Rows from block 3 of the audio encoder of a small audio-text matching model, named by matrix and row number. Each number is 128 + 32 x the weight over its row's rms, rounded and kept within 0 to 255. All counts start at 0. Numbers have three digits each. After the name is the row's rms in percent of the matrix's.
After each channel's rows are labels from the 100 clips, of 14976, where the channel reaches its highest value: "top examples" is what is common among them. Only what is clearly more common there than usual is listed. The data: short pieces for a synthesised band: melody, chords, bass and drums.
# conv: width-3 conv, stride 2 (encoder.blocks.3.conv.weight, 96x96x3, each kernel summed), inputs 0-95

conv.67 098:064100121140110164173131092194110136153081140165119103135099100086167085145122127123104103125109159100102042152112144165102090124146107128137133073150124110112053125157123079098083100175128137124107108102095074073160120214116122134097119099082118078119178144147126081158104095100171111142
top examples: closed hi-hat; thin (high-pass)

conv.30 110:099150160112073135129138157211120155093162078103120093110091092107135121122120162114136066121048175103134084147137176101124143181065067145080132089117140128135104114141120135136078180168083127127107079093162122119108119133119113165128136148158159112123127066094100132189147102113200144081
top examples: thin (high-pass); open hi-hat

conv.17 107:131140117196193137109162146109144116128207128091143115184141141123085131144158098179142126181107119129128165116187121165115104115086080133113106157156101122078146160112097098185135138118140084169108155126171111137176120178160088099126211080114143136160079160122188090137139140104179142177
top examples: kick; drums; snare; shaker

conv.74 116:093134154096155150092199146095148119118127135131107143152156106183155143054109125139147093135156102146136216184154102109112113122107150129181112120134166123110122107118118138130137138145103134138076167138134158057091116145139108108137091068119078231156090120044093115176129175119148124086
top examples: thin (high-pass)

conv.87 085:118052116087105160093076124127145137135120094120168131083152119130099124131172107190114138076078166095094128121115149066141142116185132059128118160169110172116091099092155176143129131101103128146135072116089088173114097062139155149116148050092096145088130134114125127092111205095130162121
top examples: muffled (low-pass)

conv.93 101:124125154144159111096178149134140104148169092167148144156131144057134160098099153176145144233143128127126167096142090121082107143139056092208105126074139135153191104120106110117166107201120134139118114166107172105104144096157133125146139124131085203106134109183138119116151142117192109146
top examples: thin (high-pass)

conv.79 095:167149088188124153170155140141090098073177120142094087124081195103115072161129135155161144149162148058138191170167076150102106182160147106145139121161113115096171107194124103094117133119119132146179102100148131124074155127119141120109142121130156163187165174108169134174184112120159096129
top examples: open hi-hat; thin (high-pass)

conv.46 118:129080167142150068101165112162126120127105137110135177076146127090150107167076106141143110102154092123145127124141134067086078101158117083124186084110078060104170138119201126134093105141134144145147163143093202059075143138127107125162105154131178112096136169143084095174176132116165128126
top examples: thin (high-pass); closed hi-hat

conv.25 099:118126152166110129090097094122176169161169095111141110115141061104141162145104104126132134102165112124122200139100107107112104202132110134192099148145090163142154120115157095124105156195144112134104063114130133141110179146143152075139115141181135213119102138203148085184142132104207127132
top examples: thin (high-pass); closed hi-hat

conv.8 090:092116102088121133182105091090105169117128065149107142135149156094114095117091115158087167119106088109164115083185061136167097135165147143192130108189071103143168130105104142117163100146101144151145199185168074145128176151143152144123188112154080101134137157135162104106082097148100103158
top examples: kick; drums; shaker; crash cymbal

conv.83 098:156103119073176155174118100104063145141113141088168117138172126142145152093149120160106127101129169126096180077035145167108116087145127140140123139156090171183106138125135159133094127128145178096123092154034125116136088063161064103117066119097144127142128130157130135146076135126111168178
top examples: bass line; bass guitar-like

conv.39 098:146094151131139107123101131104106058119106105068148142202124145125103117128122149110168144132129093146175092119133152148108159132118129099180154142182111110223117119115099152173120113206120105167134120150099160121186105075169100168173158078123114156105208118128155100131132158160118197079
top examples: bass guitar-like; clipping; text has "clipped"

conv.7 104:107140125050203111103127130091107145112161145087162179112168104142106193144132137104121163124141099082091156131084077136129107105114099161147077118135133186117140140141152087142167163139082136132137120104130109130066186069165138133160087104087113114178085153134167141106177124096092081204
top examples: bass guitar-like

conv.90 091:112117099086118179089155140137159096182171091134116101150151123111098109183140126179145122192080146191057091073177059106129120211168133141172096128149163156100069170127115124096082073085142112098154131104137146139161161141120170096124146111110161147124141130155088152149138152101140123149
top examples: square lead

conv.19 101:115163172172109133145125165103212150130198078109137164141116144145178174208116187118082124097107173128108139187160127113134100126173126082128114087179098130119100088111097164123133135160188139143111099123168148119144121137145101097142131107136133186165148170140160157102170193182137101164
top examples: drums; thin (high-pass); closed hi-hat

conv.52 099:083125141094173074169159139191112129099062107168138140115081068131150070152121139084159118107124106144155046187089095103138147134100132101125145147148110121113164175141134143115127094117130114106117098094162148135147101155166135109131090119132145134081214127124084065211169127108176128108
top examples: open hi-hat; thin (high-pass)

conv.55 103:114076111074068124087105119172166159094119097130146095143151154113089143137109127143084153083134115064139136091179044099106179111145158132111129145188078077153169196110081165145139124074163096154105133110139108192157116124124148113108113105142138109065161121118175078119101134153083116125
top examples: kick; drums; bass guitar-like

conv.56 102:131102115126123138149120131114191090214242104165121124139124143101115112111160106104141115108128107120108112129207091156083117200130161161162107156147098132066132086151116129101157149134068168073140120142142121110111132175173104132108152074110120175085172111202122112140139105148161128139
top examples: kick; drums; snare; shaker

conv.21 110:159143147150128136101146147081108161131151212084139127081138153129109147182097150158105165119117137078132191133133109141078134119166158064224124111123139100161189159115103164127200168184134155124164122164072140103120136079154157142137139165110109166082137141172118124111181135110081154111
top examples: thin (high-pass)

conv.10 090:118067116126160069116122138152083114142155120124113189166113097147110108137130117169146181068148131127143103134101201136134088123122119197136158165090066159115102133160079102151165131089131149180141051099041103136111075123166146149121076080119116072121134127086080141126118135112144161111
top examples: muffled (low-pass); rimshot

conv.54 096:105121140130119087149136151154131146126117230113125023088096070135100145122183097168130120093110149150112131115155204114142129109112118071111094124104105167147139133141111112164092142119100064158171130138126126160090129115120187088104079063157124126177109110171103128075097149087160134097
top examples: thin (high-pass)

conv.48 102:104089173065027114107115103106133186116086133135129120124113176095126090155117115143136135139111165059129094113069152122135104103141145198110134153127107144195053166106110156149106110115149125167131107159108080123110135117143104106120096141104137055063128157116170176078132141141075104148
top examples: bass guitar-like

conv.37 094:131075198166208139170108076166094096116128088118116148149131179149144105155087131187126135177143124056172117129133136079091102158158126103125148120102070118114199137175112124112158118172150123154145081146163161152064185089118146104141105121170160110153128126135108141177159117085130091152
top examples: thin (high-pass); closed hi-hat

conv.35 104:114136099146094080171120192115183121126163191148121105129111124167158128115103165066163130144149107167143164165087119105112152130162061153099146149104163068146127186129110137154101178057113144133110091139141134139111134085138183136070080121163139143094123079099114217095116168112149154098
top examples: thin (high-pass)

conv.29 104:105099143093091146151081103158107166146090163150081152126102091152119131122110089128116101050111157157114107098082135142110056098159156144177145084147053106151097142146130101073125134077105139093104086102107060113109078217122100130104163123102190150134139119103098112113127058140148135120
top examples: muffled (low-pass); shaker

conv.94 105:142072147147106108110099057108188146149202115105113110128123159079219179170142124140146143160084158108096071134098075094092121182135102110132113154157168109117157126106155127120131197151111095109066100097149139112144126104121211114157113099160129146085113147155114187133137145129164101143
top examples: thin (high-pass); drum pattern: one drop

conv.2 097:069146156185136167199182136145117114125161088106136106181131109189126109126098112137103139164117155078161150160116107131162132168163157125069168089150090125138113141139123116082155130138075151071138174127164107118146142206101175131103086068170130109111183127153198154152162152175127122132
top examples: snare; closed hi-hat; thin (high-pass)

conv.32 103:056116111106080183167088144101060102138152140121140158097143105092096131107110142167121124098115155086097198133152126151063152113135181161091127193133155141128140120080084136091165082117116157128112071165052122097125165118198137112119117073155072120112102121097139088135099122110097098116
top examples: bass guitar-like; muffled (low-pass)

conv.70 100:156148102104117138123093186076084180154078162187091089110098119145139206156147128129152098163054191173120123127132099097141126115170151113161109125149170153107153102156143098117124119029134113079112170135150165132150161123104208145125113182130143125118165123113132180112105162130156097115
top examples: thin (high-pass)

conv.50 107:111123126104136108185148144140131117127138166159155164105146125098106159128067082178173131173147143149141216128173146147168088107157093153151123149128135158164214117083098180158131122152114159169137058112153189105091205147135166145142124132127086158146111103155102089057149148111139106149
top examples: bass guitar-like

conv.81 092:138099114113107174102063066079162093146161077103145121129114121146087147119121186096107095159123158135131096160115117085110165152176106144141102101167150142190079104129094171084101146101160125132157136130167119160129060158139185190145091116149143180127171117195118120135086182138181167133
top examples: closed hi-hat; shaker

conv.28 102:138100161090133060073143176141101148125109216071108093133164163168148151143144091118149130212161115175083133080160109120168097145150108122101100089060140129137067107114128090118090082116105106132103160147113169170111064126126142105107108086177130114167092130115132147098080157120152142121
top examples: marimba-like

conv.20 080:127221151096106112136165091151194152115133117173169173102150094097106118117134098119175148151122167183140175107128172145148157153150137139144159146104144185147134157138167104092116108161137095158165156139168200174158123178095113143117060130093143178130068159164106183103123142165110170141
top examples: drums; kick; shaker

conv.6 088:113093109136118163164134087092131145125146154171109080160117166120067145131092122055166083144184097111134126129166129125083106130068164147121125153179111091117114086106111116103137155136170142101099050099130108084131171071162130154090203188124154136162102092175147152126128208126111123097
top examples: closed hi-hat; thin (high-pass)

conv.24 096:133134102134129015099127119105092157128116117157172115132131139102132145089069108121125172083174137087154170193188042142153125136111132113148133173150125160167144204091103138125170077118134144158106140079113116172139154105137126117155126125115139098112082198120094155146153160104089139181
top examples: bass line; bass guitar-like

conv.57 103:124163063108101135106142136129100133130146070138128131128148164156139140111081185097126097167152133161107146125111076116042105170155146087170111148161164175105139111183152163097111156120189074129145168077131146110152098186081122110134122083142131059069131074207115113137107105098139120136
top examples: rimshot

conv.3 104:108135102121099204098104102112098080109106101092119100157098110114115133142087130102113150125103150105058113058112022134108176144109169147085115154196082081140083131118156154113178093125054113095140156113100142080090138139117126136151102190136158149153143086151122150115096152084111109114
top examples: bass line; muffled (low-pass)

conv.49 102:071127094149098151092085102174081138158116142193128082103140123124148125098112181074091161109114122060170085065175150077116138170169106135152118132213080108126175121098098167084134166149055169112122140107139091107138152171138150122138167125118146093093159115131101110136161120170118140113
top examples: kick; drums; closed hi-hat; thin (high-pass)

conv.34 102:118196120164169146176091092160172138133090102141117106075129095148111126138156175157088156122118168140144078143073147136152157164134098141061082155116165191065110115115110149172127126106151156092161119157152087096094136176150051116104149202079119125135109070113128110134134127126128069157
top examples: drums; kick; closed hi-hat; shaker

conv.91 109:075164081117150158118155067117108163094110048064164124146151074149090101114134121132130173092090227158107104099112122157136137138121136157091147159146100135136109148111089100115145118094053181113083094150090147121098135096130067106168136079113121121103136119086140174111114172105075142120
top examples: muffled (low-pass); bass guitar-like

conv.80 098:082024131100104156119099069158112095120152122188164140127217169099098104181166097136134130075137152121109126153145104109126129116140120123166126158163056185132128102116154127107085113082128117084101211153116138105151164148154117145124100144147159086139147148128135097148102104186113131190
top examples: kick; drums; shaker

conv.9 113:098091116136114128152113118158073098098150147080122099142089123075114160093101138096123152156141127132113115118079117121133156115146125152097139105156077132204089133154106114128170168101102064106163106038123140183068105156140082119150113127135166080127117100128079084100069069107111113041
top examples: muffled (low-pass)

conv.60 106:136151137129156118135106194178173162132074120146169178104133072230176107117147150154135178119091106069108199096094153132151113103182202132151113149123171123096148100159104126153166153154115135071142107092159116150119157169155204127132141094164111122169084135101125132136139117134118122138
top examples: thin (high-pass)

conv.41 106:140102153142111112137107122155159199183114106061125104136152119104163161184129153077072111112093113140142124160123115107064134185159138157106122106095104121064138133090143128074121132160165152085088124122102134165103126114113082149168113189098209170148132126074121140153150137138221095104
top examples: closed hi-hat; thin (high-pass)

conv.73 091:166116105058171118141128098092140116120107144190134174114117096071095100119160090174120165070140133142141074094072129106167160125138079110080087106048122150165076103118101087197124136095135170130106160138193101161130153087161106153150137099141113131183140187149123120086132130137116121102
top examples: clap

conv.86 094:095142120097145159103136133149174170223113155167184155126204109108150139149182112191130163169132176113107181078104115135149098158107145120165108134147136144081148116170150126157099121130103166108145072138102123119070177168155101121152155089162139175173100183153149102099120091135100083150
top examples: thin (high-pass)